Rows from block 3 of a small image flow-matching model, named by matrix and row number. Rows with one number belong to one channel. Each number is 200 + 40 x the weight over its row's rms, rounded and kept within 0 to 999. All counts start at 0. After the name is the row's rms in percent of the matrix's.
After each channel's rows are labels from the 100 images, of 14976 (inputs lightly noised), where the channel reaches its highest value: "peak at" is the part of the image that holds the peak. Only what is clearly more common there than usual is listed. The data: fractals drawn by 1,000 iterated function systems, in grey.
# convs0: first 3x3 conv (model.enc.1.1.convs.0.weight, 96x96x3x3, each kernel summed), inputs 0-95
# convs1: second 3x3 conv (model.enc.1.1.convs.1.weight, 96x96x3x3, transposed, each kernel summed), outputs 0-95

convs0.33,100,163,145,204,205,162,109,194,218,191,279,212,225,181,182,207,185,234,175,205,192,176,144,190,217,224,195,237,212,231,209,168,232,230,216,207,248,66,199,238,209,204,209,110,231,173,120,207,172,125,156,189,116,189,160,190,194,161,157,195,204,218,182,156,228,186,185,220,166,165,211,222,108,139,207,188,216,199,187,75,226,243,170,174,227,227,222,200,267,202,247,114,161,206,235,229,207
convs1.33,136,183,168,236,133,165,174,257,186,192,298,203,222,220,183,205,208,242,220,240,197,249,198,243,241,219,215,209,176,209,175,203,177,216,179,160,208,205,223,214,131,178,210,206,120,114,63,199,222,129,162,101,233,228,212,193,224,242,148,212,212,183,226,167,263,204,244,208,231,247,223,159,182,195,181,180,246,214,196,153,223,178,171,184,54,232,202,184,160,147,223,186,202,224,143,199,216
peak at: top right

convs0.80,062,101,152,190,120,112,220,211,193,178,168,214,181,161,270,137,249,174,288,203,239,185,219,162,168,226,141,181,204,183,165,195,220,228,172,219,250,232,186,240,141,208,199,204,212,223,195,200,184,224,204,121,194,182,126,152,141,134,155,155,229,198,210,202,154,105,187,201,186,280,200,229,224,226,110,251,251,203,205,215,181,239,128,160,200,184,226,178,189,201,245,218,197,162,248,220,149
convs1.80,123,196,237,235,209,137,179,225,263,243,217,199,228,190,153,276,188,300,247,130,186,198,146,249,183,186,246,147,226,228,130,222,158,180,167,218,156,202,129,200,144,240,185,220,246,200,237,271,270,171,262,269,211,151,297,157,206,229,231,261,185,116,200,170,175,229,133,177,168,188,195,186,192,192,242,227,161,201,159,223,158,213,204,237,180,195,163,189,176,201,191,218,276,206,168,156,207
peak at: centre

convs0.67,112,179,120,211,203,100,197,200,208,136,214,202,213,168,151,165,175,174,195,187,184,184,188,175,233,199,202,176,244,206,228,203,152,198,176,183,178,141,168,219,128,198,218,189,169,163,166,165,195,192,203,79,179,197,209,186,151,169,155,192,187,176,153,221,158,157,152,166,171,165,140,201,117,177,143,190,180,179,216,193,173,183,84,176,114,191,175,179,206,175,188,143,44,211,187,206,194
convs1.67,140,249,170,187,266,217,228,189,206,197,220,193,200,225,164,204,188,160,191,225,181,199,165,252,160,201,222,137,259,216,162,144,186,179,212,179,193,139,249,229,217,227,155,184,233,226,204,218,91,230,230,225,218,218,157,225,205,231,206,167,223,189,181,147,231,196,173,164,243,197,195,243,52,123,283,135,238,193,239,202,214,191,249,175,219,180,204,138,173,85,216,116,134,208,238,214,207
peak at: top right

convs0.82,075,236,188,144,234,219,183,235,217,212,203,269,220,251,212,209,232,170,216,237,193,167,213,206,166,281,181,237,184,211,175,168,178,206,211,167,180,174,192,252,235,91,180,208,182,182,222,215,176,217,283,219,207,176,175,159,197,212,223,171,198,225,181,249,212,188,143,250,236,200,211,213,218,266,155,261,241,123,149,239,276,126,210,84,215,264,125,153,256,155,258,177,189,240,245,230,134
convs1.82,085,170,158,241,203,195,165,141,187,214,195,207,216,199,219,234,108,170,189,164,160,204,202,129,177,80,221,181,261,186,130,240,249,170,151,230,208,172,208,164,285,324,159,237,226,218,207,168,191,162,156,223,190,210,199,109,174,202,195,235,187,155,189,166,142,183,154,109,179,201,258,202,219,222,230,186,140,246,197,208,180,188,132,233,198,217,222,190,144,217,210,176,173,170,148,183,254
peak at: centre

convs0.29,083,222,153,290,206,181,300,178,173,204,129,189,144,166,269,197,226,238,146,198,197,195,219,153,257,134,207,198,240,142,145,213,256,174,163,221,154,218,173,242,163,188,206,239,194,202,217,216,196,282,182,166,187,221,174,200,203,168,159,193,211,195,183,155,225,183,220,187,165,195,273,237,228,219,215,190,142,224,236,236,154,255,180,173,299,168,194,221,157,197,209,254,310,126,203,125,161
convs1.29,075,110,190,255,196,269,154,139,182,193,194,167,206,200,172,198,220,233,258,207,230,266,162,284,260,195,142,160,173,178,256,218,141,207,158,205,190,200,142,210,193,205,176,218,226,162,231,157,185,133,167,231,209,176,198,186,235,200,243,123,233,246,220,257,241,239,227,252,237,194,150,250,128,211,179,284,240,195,190,189,169,193,185,210,91,184,242,233,242,230,165,153,189,293,193,201,182
peak at: centre

convs0.41,112,139,144,208,193,128,164,207,143,186,251,178,203,176,181,262,264,244,169,213,197,149,175,214,236,170,218,182,199,217,195,127,203,199,182,150,238,120,153,192,155,198,170,129,161,179,136,207,216,189,171,166,158,240,169,235,166,223,143,128,190,136,156,200,178,201,188,153,176,169,147,247,102,138,162,183,163,175,199,64,185,205,192,177,266,220,193,210,210,198,192,173,193,177,280,186,182
convs1.41,140,207,140,236,188,128,153,229,191,172,178,225,216,246,258,216,158,212,237,223,238,168,213,202,222,246,143,210,139,196,166,233,210,213,249,221,151,284,212,188,209,176,197,226,142,170,146,228,268,194,176,126,240,260,228,189,179,184,238,186,188,258,132,196,279,187,215,245,191,197,199,190,200,164,136,211,193,172,170,119,212,231,99,199,121,266,168,244,188,103,242,270,200,216,210,186,217
peak at: bottom right

convs0.72,071,201,215,226,203,202,198,200,186,255,163,234,233,216,192,180,150,237,271,237,234,161,235,207,198,223,222,197,191,264,201,116,144,195,190,134,131,216,260,255,246,242,220,180,189,185,164,211,184,243,177,252,202,174,243,186,238,172,227,166,216,179,148,168,209,230,178,236,275,289,168,147,167,164,227,233,149,231,171,213,244,277,144,131,84,183,260,219,213,173,264,188,148,216,200,275,206
convs1.72,085,189,228,218,245,222,225,133,135,252,116,202,179,170,229,228,229,154,159,141,202,232,176,68,161,165,171,236,135,182,170,194,157,191,229,250,247,184,196,136,196,186,182,208,244,230,219,231,246,133,253,202,109,174,202,237,214,189,215,203,197,216,182,174,181,185,201,207,179,159,182,230,259,200,221,128,224,190,246,222,143,185,254,243,308,154,197,175,225,264,194,203,201,182,137,228,256
peak at: top right

convs0.32,111,212,140,278,189,127,245,261,163,164,241,170,217,189,155,175,205,220,188,217,179,163,196,197,217,254,186,127,223,155,211,118,197,190,195,172,260,158,216,217,153,252,236,164,157,164,169,164,232,204,183,87,187,207,183,196,165,186,154,204,237,196,185,218,181,177,184,193,188,193,138,196,133,176,186,181,193,184,213,163,191,220,97,210,141,187,201,201,183,138,214,118,65,202,124,233,205
convs1.32,109,248,158,213,235,177,139,183,229,194,229,174,189,237,129,196,166,173,227,186,170,202,168,224,195,192,173,128,238,222,215,124,194,198,216,163,157,96,258,210,173,205,163,141,186,222,187,128,129,221,196,214,250,202,145,180,222,126,233,161,208,174,120,162,255,215,186,153,178,204,200,234,124,168,236,182,239,241,174,198,213,173,170,164,163,196,237,187,192,87,274,184,94,180,237,218,201
peak at: top right; bottom right

convs0.44,078,281,192,146,207,200,177,227,173,124,178,200,187,262,243,192,208,155,227,188,189,154,187,181,228,225,90,189,170,233,216,99,199,217,226,187,191,166,206,187,239,176,171,165,121,171,158,198,208,230,202,171,210,184,84,181,130,176,163,159,193,229,165,205,203,255,233,230,232,234,238,291,192,183,129,176,228,232,233,205,229,254,180,181,205,127,168,265,183,146,242,201,146,222,200,277,227
convs1.44,102,126,184,223,161,296,173,159,211,201,229,173,179,233,148,161,178,244,179,234,155,225,218,302,166,201,194,200,203,186,237,222,173,201,137,219,180,138,64,204,164,220,183,221,218,193,215,224,191,159,259,183,167,166,250,170,145,211,135,219,185,167,203,198,169,145,195,236,234,160,135,141,247,247,215,256,183,208,256,192,185,158,287,257,235,211,149,201,203,162,186,178,277,213,174,174,235
peak at: middle left; top left

convs0.74,108,268,271,228,239,238,200,187,233,247,148,239,249,231,261,129,201,191,205,179,217,248,264,207,216,240,236,220,218,238,227,268,272,245,159,255,166,218,232,226,201,249,250,238,244,239,244,208,112,256,200,249,260,162,239,187,254,220,244,242,163,211,235,193,228,231,217,207,310,234,228,209,283,201,258,202,239,180,223,258,208,205,217,248,178,194,220,191,222,212,223,235,214,190,162,273,219
convs1.74,040,185,240,225,171,177,233,147,239,304,177,186,147,221,209,245,193,209,178,184,168,119,204,195,134,201,245,196,165,296,181,176,218,159,160,241,225,205,194,234,171,127,205,189,253,193,213,109,149,212,226,242,183,191,212,186,191,140,203,129,220,164,204,235,229,252,264,272,243,229,243,218,199,229,178,199,155,108,111,223,180,284,209,175,195,231,270,175,205,170,185,222,193,220,135,185,188
peak at: bottom left; top left

convs0.68,072,236,159,245,202,168,155,190,144,251,207,163,167,192,152,170,144,229,116,152,138,188,185,116,203,219,171,161,96,168,159,112,203,225,223,198,208,174,254,196,198,183,151,138,207,168,154,216,192,118,210,214,182,209,129,246,193,256,207,173,200,135,220,194,193,199,189,184,231,170,125,204,180,206,239,175,218,201,197,159,226,195,109,117,263,210,185,185,210,100,195,165,180,179,245,213,210
convs1.68,121,149,226,209,191,198,243,302,288,279,139,198,201,197,210,163,243,233,254,198,253,187,150,226,221,183,200,251,199,155,195,256,181,185,234,219,183,225,155,162,177,282,215,216,182,188,223,190,217,218,201,210,207,143,320,113,233,136,161,265,206,195,235,179,188,180,142,207,187,161,206,189,247,248,271,246,121,153,270,186,163,219,193,218,181,210,227,180,176,234,232,226,262,197,157,201,215
peak at: top centre

convs0.92,072,224,243,221,148,242,186,232,223,161,263,209,241,246,269,249,198,174,231,184,256,217,116,200,128,200,127,267,225,208,209,219,151,230,253,205,268,199,155,169,160,153,188,157,194,205,189,172,248,168,173,133,115,280,219,180,189,192,226,207,192,220,211,288,168,147,199,207,120,212,175,229,239,189,208,118,148,212,284,178,175,211,189,188,238,245,209,177,248,272,168,214,206,161,215,216,179
convs1.92,130,294,161,243,248,145,193,151,211,184,225,214,214,155,150,206,169,237,203,201,169,227,221,152,188,214,323,158,205,216,210,183,207,148,145,173,175,238,94,254,108,220,175,189,218,136,207,202,167,204,166,215,207,171,129,237,254,173,162,205,233,152,192,184,218,200,201,165,205,162,195,179,131,145,160,254,253,128,154,241,236,148,184,213,139,210,228,181,170,142,222,236,250,234,204,189,223
peak at: centre